A small masked image model, trained from scratch: 14200 steps.
Rows from expert 10 of block 9 of the encoder, named by matrix and row number. Rows with one number belong to one neuron. Each number is 128 + 32 x the weight over its row's rms, rounded and kept within 0 to 255. All counts start at 0. Numbers have three digits each. After the name is the row's rms in percent of the matrix's.
# up: expert up (encoder.blocks.9.mlp.up, 32x48x192), inputs 64-127
# down: expert down (encoder.blocks.9.mlp.down, 32x192x48, transposed), outputs 64-127
up.1 091:167132121139186070133153112123167101077121086129093137118107106144159140123135134081112124133129131127113171093181123095100087142121106131124061107140091101190106159142095162152111162116071170
down.1 102:146096138132120172126105177168117134098123123135151174098125128133124144148132123146096113123102101133128093040129097142115083119153092119121161151112106095080136111123145206166140095182127074
up.2 103:165179088102177086121108193106138093059166181070171130128148098155193105054139124116144117129106123153093173082183134142157117136167135118140150148102152076149123106146076153126113144170130228
down.2 096:186084175160134131139064047148097137138125128090098114104133186065179088107134083122173086134189124152143143125161146131147089092139141144128095112160103147098108133180094112156099093126150110
up.3 094:119126182150124146084180133099188104130124132172161160160183119091073142096127170150088147113134068144138124139102096116058119175161114129133119111144057090132110193132073108127089142130129101
down.3 099:161097128128136183088130130104191154116154197130146075144146201049152096144120128073141154110147149148110135098125088175167136132136157168112186115115175078073127116071108118059164140151102196
up.4 101:093154133128142142155178113086084117145139140098131122158127136128138097140150074156125096118151122094153155132128076132128120078031109135085148124125180164135159105123104091128085101087175084
down.4 101:146061141091142084135103180143159057137139110131195141148128122141208119143147118165089087079197159099205095108140169144148080153140116127098090110086173138136129162119112100158105124069144128
up.5 107:118134150123124096099255152084065131146099095069126129130153114118131121070145166127140105106150200106096120158143113075135109088115127142109133113135183239119133139156151143110120118159161161
down.5 107:131148094112121139175155091068108090160136123163092128159148099115103104093118072142117123166071127115153093161155143119191114121138151097083157116137158136132136127155093093113144136050078145
up.6 091:066141124168138086109130108086094136122145123119041168127143145166104076144122085102035118131120114132116146090082163104120189123124096156084195101133096188149149160143102172197160164153138128
down.6 095:110100102167080120221151107194146130140158098138144106091084152092183167115116100103142128123097097127158171118164142120181108106106187204081102101112124134099082165079132075088124131104114086
up.7 103:128138083205116130133200166110070150122142105139133093128132052128156111106058173145102151181114173145146048094095093130126189140126117076142103105114180148099124135147131174086150129162148140
down.7 100:137155087173135126171107107106184163146126039061131140174147139145129128140117070073128111163171129126107164143140120068108095109114129171110108105147206125137147123129129152159133127140142137
up.8 101:151091126166072167126095095078161084153153143162114119140154151114118143127140080146129123084127128127119061131108145133089114083108125210058160129088159078123140173137124130117140089107158197
down.8 103:112168120112189120155103083114100166105102121126103153146097173111136119102139134099111121141145150099098149150148099191084051084105115187145155155109112152120129150112061123089172145146143107
up.9 086:149116125070122116162157133200135125158115129098081101103166146118104113147069142111102098130149120064117116124183107160120137099123109092118105151138070086126086174127145181110110099134133120
down.9 088:151080127151161140183093100078125125135135168151156150110136166141171093116091103215131121152119098117165076129120173087157168038099123141198127120145062122125139105137125164070113153105129098
up.10 109:148104148153181113100239107087137123153123118121125168119124131198148102092117076112105116094124094097145147165103189109112090171153158146142165158166128127139127147112097158067071110125147157
down.10 109:061119086197121098089144168109140112153112115111143121172103061114163156156046154157142098180096202065104169145158168126118140102059094084182150107106172120145119143108172057177170158092186128
up.11 093:159230183148117122149080105141092102148104146168116107148100105180089114156193086205140103095122132147111155159090056146132154121120116155095150121128063130084128160170087134117047138095146140
down.11 098:084062198137133149153154136048077107171087157135066115103140144145068156128197131103097190163125112135131066115146187124137136176136112125170114142154113135124132078121115136122117106125104161
up.12 087:120156174123100160103130134142090151202119143120161108104094060154103174097129128139133140172125120186146179151190096132150147175093133146148148174114160096129119124072109159115079082132128127
down.12 091:153092089141138099130070097106117197088096164207121127136089119171110119170116090139118155102157155141124147109180118110112093132127115085146107108099131092143122152089170104078104169177131174
up.13 102:139119156099130148135083129151147134107095120126196125150101111138104134109121106082117079166127214172065186070116103157209118161154165177101128098131194114119073072150103172132163132087149135
down.13 099:209107089087068137130038139111125110163137131170099147124046169089167167084132126109114111162121104149178120077103169096137115085148158098175120125107129093111168127127125148105115189136134091
up.14 093:091156111141084139107189166102128102088124112132143094123177115144143100098168131152178075113161137138158106173117143126119138123054114168106123145132098161094122126064129087124132121118149162
down.14 095:082147118114109114188152092116086125192158125161149139132103156131121098175132131103083117151122156121122112091134137112124117122141107114149102126075209135109137134180105118135132075202108136
up.15 093:122124134117108131101102185142134029114133100142174096125123090130131162126064155157141078136105121122111156173114140098117118165112127065127131161115117141137130113102120103095114113212116168
down.15 092:142105170169143109161120075112125170114178103083094113145123101051129157112105103196133113079174114142174127119123142146073159122093153129102158112143130103110115116177117076086085125165180084
up.16 104:153119121129140134123124108134126142122144110188151143140113164129151169156134151115121148125088130137151101099108144107141088084197182182124150100105102120153129176116126156083098110094065148
down.16 090:180117103146144187151111140143096119143152113142142156146087085116154145178108177183146160074165171111125165110108127144109087179104132115116132065051094110114076158128149113121078120146119136
up.17 113:100125142144098160128128166069108152166134083150081030151136118147135167137080172151142153107130125160182116152145141130134188123130136156103140073114123127101096174104160147137131079130073114
down.17 106:089112162133115129166100138113145140172175150096082190123073136062176164163160151125152200099152104149149151106134082095120119132133115136137165166093096086101110186115126105109127154122183142
up.18 095:143158132084130121176204180139124127158105187158188086101143147185134070155087084190106138066081087115065120114114149129105112142083075070159142160122145104135113164156141116146116112094102155
down.18 104:154130146079147135147130122084098175112113174119106142144156093094128080120145141130160148094115104051159082132084103101149110148099075079105143132162119096146153123109148157155126071065169129
up.19 094:156150154074122123131168129072110111165149065139113085122101140114096128121058142131104137113192159104133144112127135154169099139099159145100111163112157116102112186160098135174113115147161133
down.19 082:106130127103151159103110111155114101110095149164137153133081075138108136162172040117167081138160126100099133130081131177133166203107102202112119163175160103128161116133093094133145144166206133
up.20 114:139087130177143113140069148112084116082181150189097168160095146141194150084132080138072093173158130141098129174106140149126135122193180166074098093168166137104144108138089103165160109153103099
down.20 115:193109090148040100146154077101116128186142090155126099171103085149206159147108115137140102179105092122060110055150147159179094113109165089137138098117130118089160179065129085149138133108073136
up.21 092:108136096128141073199148145081129100062180083122096104147113125108136081139078093211153096125138135115126111180138143092124201122149127124153128096146110139139156123113168143115105113188124198
down.21 091:105150160116084141140149136108155160166115088102094062131144126140092090177132132129109171133133193154109117147127141116086061127166169132069124126155152130120105137140172093197129122147127143
up.22 098:095109112140092119095137157066110145135147057129121088119158109122126095086160088136151110102173178108144123142114071104139158076142124153172081093087111175111121101095114144115135153083150125
down.22 105:077176169145083164171154109113121154126088126169079135127179126126047125123138066083121171142161142148119137166142152087144133114108113178086123118115105152124140175140142104136110135149131142
up.23 094:133178104092098138160182126147116088127130170149103139096111185183103098087127089143112114124092119111131145150133110113131141109097141151156145097096137144128178122120175122138130096138160135
down.23 081:145080110125159095079076150138105164169096127148096143140146079143062107094181121118145172155121160109141131126114095143125135102143133165137143088107174125151087141177135141080086123082084106
up.24 102:131160101121107081082154145124153169084101115121143194072104124126132123133050156074164139107108153161161074174129150176109100130099140107136174141133156074103140134129096144102138099114056112
down.24 099:062166114089157135138121099104174131172090134153136127140108109150141133135155131163156142158143177096089151157131098190157127094156125127126143150177152139151150117113146116165092116062148148
up.25 097:114146139099115109137040088155135141111118111144147163123109088153156091185185140163084128146162065073107200086116109136161053105113129121116122089151086142094120188117087063135165118116123104
down.25 093:155107087121169143161148131123053105123143160118103141152108146108166080137097143104146190143065171128152105096135132192077138072136100143157103088157133145084125096148182155209138154126108159
up.26 110:133124155197136153117188106155107139067093137094068116071175125170128110150102124149136125128145070117136113156109106117068132095128111153155127169147041201108112154118178159154143128155224121
down.26 115:140092176175150115063127099121168098118094131111150119179219149084123132107111120132108170123131125159123125146094106158096155108116118109114186103125107116120153115110134118113188138117140159
up.27 099:146134129123179153162135092143157129056151141120112128162169114132161066159106149153154165125129032164150120113144070111070088169111139133108119125141110120076132153098108153139100078086137131
down.27 095:154074155136083151125169124066140091178059135106125140083118126105135113112079128108115108136169148073123175131093134117187104118146143140143165103076133171129211131180169133084122102100154134
up.28 095:150193094142161151144076203163161170108124128106140114128069166170141191088122149201125111114173139060139096145159077130126126113135101111162160167099136123130099071131141185101155058170140121
down.28 095:144168128137184112106119087229102119154138112093118144092097144113178119119128120145158133205163134147104127144149136133080144174170144137138187122121064142164078104151165134139105134127110137
up.29 099:132147131085093072150126158156145082144184093171091118131094112104153164112097161074177106148165119130127133133105091127126116148106136095069116120133106142111150088136159144102185123121140187
down.29 105:077086177106117172140099060099153105109132082080158144119109125132168039079156116145074169131123146108096140124118163086170124131120150152134125166148109140109110155215118170118126129165171106
up.30 114:151137118121133182133098119101099134197094051162142128134122086151142165108166208099101124140133156170126138086091111172159156134079095145134118048150139173110081119154098164126122166111142108
down.30 110:162104162098085144162104151131125139149071163174129145127137190092057184156184080062101107144071147085103114155128165098125094119162141039149079067146123116108133133172118102161102172136088152
up.31 105:127094118144134113110185162150048127129127097108128084055169122167143071133095153099171156087127133072049130129105137107086165092143132156154136070125137179144096160101111121132158119125138090
down.31 107:140167122135186173199122137121168104111130072131100147129131142150120175166103155106098113127073156121142153096106059141117112141179132121134136086170144180076061156183133161121148156130109116
up.32 109:139104127151109142122111147191138121109072109102073148149161109179149132079139145175123142146149105147116085144143115115147090060129134134113127117131083130162120156117113079116175071184106109
down.32 120:141107096175131093155052101178127129171106070164130205136055105135153132190126137169065131167097175169119077134110109114119109135131142134149137124186121100096164138154093118128131143126084129
up.33 101:175077168209085141099143136158159176150149173115140137113123136088166088099108110108081161136169052136084145067125143159140165072106079128212138128114143208214151149108161109119113123107108164
down.33 102:111120095076134146132090119128136160110104121106162142123178119126141090111181122171103146117130110141158154109152096123086103071131072094118160127125165116048119169213107121165092135101104128
up.34 092:149153160136130101106150132081089137140174127129140109100106121168175133088154141106174085119094079128127109114147122112068101149114156110111091125158158101089153162066117123118157135102143124
down.34 087:169145131089148127150078077073164193134125121106118152113115102096162138139164148138161146154116158101102080149135183125110102057192085087128144156124084108156204137135154151127173141105161212
up.35 099:096101163199142103146083129123090157065184133092131089113129077099086163119140148151119141090165122146117117164110137047092156137125151109195137164117042151163142132103134159155122146127155137
down.35 096:128128128108189155158098165118099155089154174069152111137174146114177159137171112093175127114109135126153083151139144125073140094137064113182090133171090150130143135084132095117173167114091178
up.36 105:088133149092134143107135158135153121122143149114126134048093149118154201158131119183141138119105168096138096134123131147098153113046143105147090100174141108138130057149144127113112173131117160
down.36 111:125141135151090155111110144126130123104139102108094062134122110081171141164037179112105108168120077114100105092167087112079156149094134116153111125144176137147106144121121127105120178154098088
up.37 116:082204105139097105111166136153087199070101133138074124151161153155090066111113115116122129115140135148129132154168126102100137078130153172145181126090108153170162101146135135131132126158091143
down.37 114:148147084110090131132134080092110112155134097139147153114086132087130173139111180090156148085093175144120139080148104118108117094183161171086131132152084186092132124103131159054111094143099127
up.38 102:186164149093126128160163183152147154113109133090115088165113098080158140110113122105142093154127186203174126119151106130131080074127073137179140175167128138135116095156105154122152151088184187
down.38 092:138123147130120140102101067141123170138170151110169057172103109167117082153188075095127112129106084159134162141086072078140129184146163141153099161154106106169184094217158167113113143096187081
up.39 106:183173093094138150164084076200102129119173070117116130152092139140142155078106138093161179152114115110137155060092117115127080106096115157093161143133143084077122180140104145127052144116138160
down.39 105:126205130160109129192144079158102127078120159107129155179128067074134126116145113161133107132142217131172144160100082139120084133108091169135119079156123170149090187152086194124099142052150150
up.40 101:127111109085162164113133175188182107103109125160127107112140128123155119173168141169185159141125138076183138061113135118169074182109127112110127118167073066098157155092142099157066162118154089
down.40 109:173074152089171122136225104124102175145130148124093129134154159154142103133124125150127132111117100139121145053123105166062102140106131129124139162138117093175112138117166114140172130161182100
up.41 108:137161151135153135166094131064115149162099134110169120102104066121134114068123148083154135121119180075138088099146177146113132127151112166139071164118147196107150107129169128154140086112152188
down.41 103:120116122105128106111081177139162081180125081189148081144154153155070128108119091132084093151122120155127157112127069099141139135157133074173109133098088101109113183155138129164110160141141127
up.42 097:090121177132167128135098118176135102148114129136184137120117150122128111126137088162184105120145098171174075071124107165178160100138088121127058156116157108152126140187101148163088124106145116
down.42 093:134103116136113119135114126142136117126085188137091135140117107145148138127172133094157154079137139162096067095143050116132144128143185069169105080143098163081144130119141094160114119125129067
up.43 109:143237131139088166190168105067158135135120121142083188124138177103114174114146118129160158099114126095132101153117114159116091132122128074126100149124121066090125121139063133114125112055093110
down.43 095:184114103107100099141189159087130105163138148105108135171084183103114109098115121095072059156124149098122164146195169105153126100127114092101139106127117123138118093119138152148110133210164181
up.44 095:168034145188092129167144068193139125103140162092153123083103091093135085096128107122129107159132154147157168145068106155164130084120140141134161161147176173139137089129126117129073185180151106
down.44 102:123134132105149136116066136135144101172136187130084129173141125166131102134161111142182064088122127143138127149151142138142185169121152198152113129176120114185173118175089102179126105131160137
up.45 096:045161175193132174100175162114124137149133165128107175163184123108070114142078094173135143157122184179102120090144112133187150131086118121123154085141132221149113105166109119103106145127129155
down.45 102:096156156122149181133148116141136170134069157194150133174165167163184098136117069110083164126144120125190086154164153172124097129099138126155067147135165134108151098144102190141110131148102127
up.46 098:119147112170163141153139145106135122074198105092080130123105179135132118122123175111094170117163075184132190124086183110138126101136142131173208100098135130173096152105139096158108162138180141
down.46 089:098189105115091146156192165110137167137093102164188111163107149129127120139170109192126143064142193171136126143164111174066072081149138124192108068130157143132070166176115087133141032101106135
up.47 087:108202135142129137140111097198143175133092123130150150129155139126177138138073172127099146150107163081069100130159144214085104172119081134178155163134161125129154128185105173072137074104124098
down.47 096:118150110171103108178135106135113047089120081155124151159144079153081195126150128098138140139154147168111096130180112136150086119081146134114144167082125167159117140084084136099091060177111147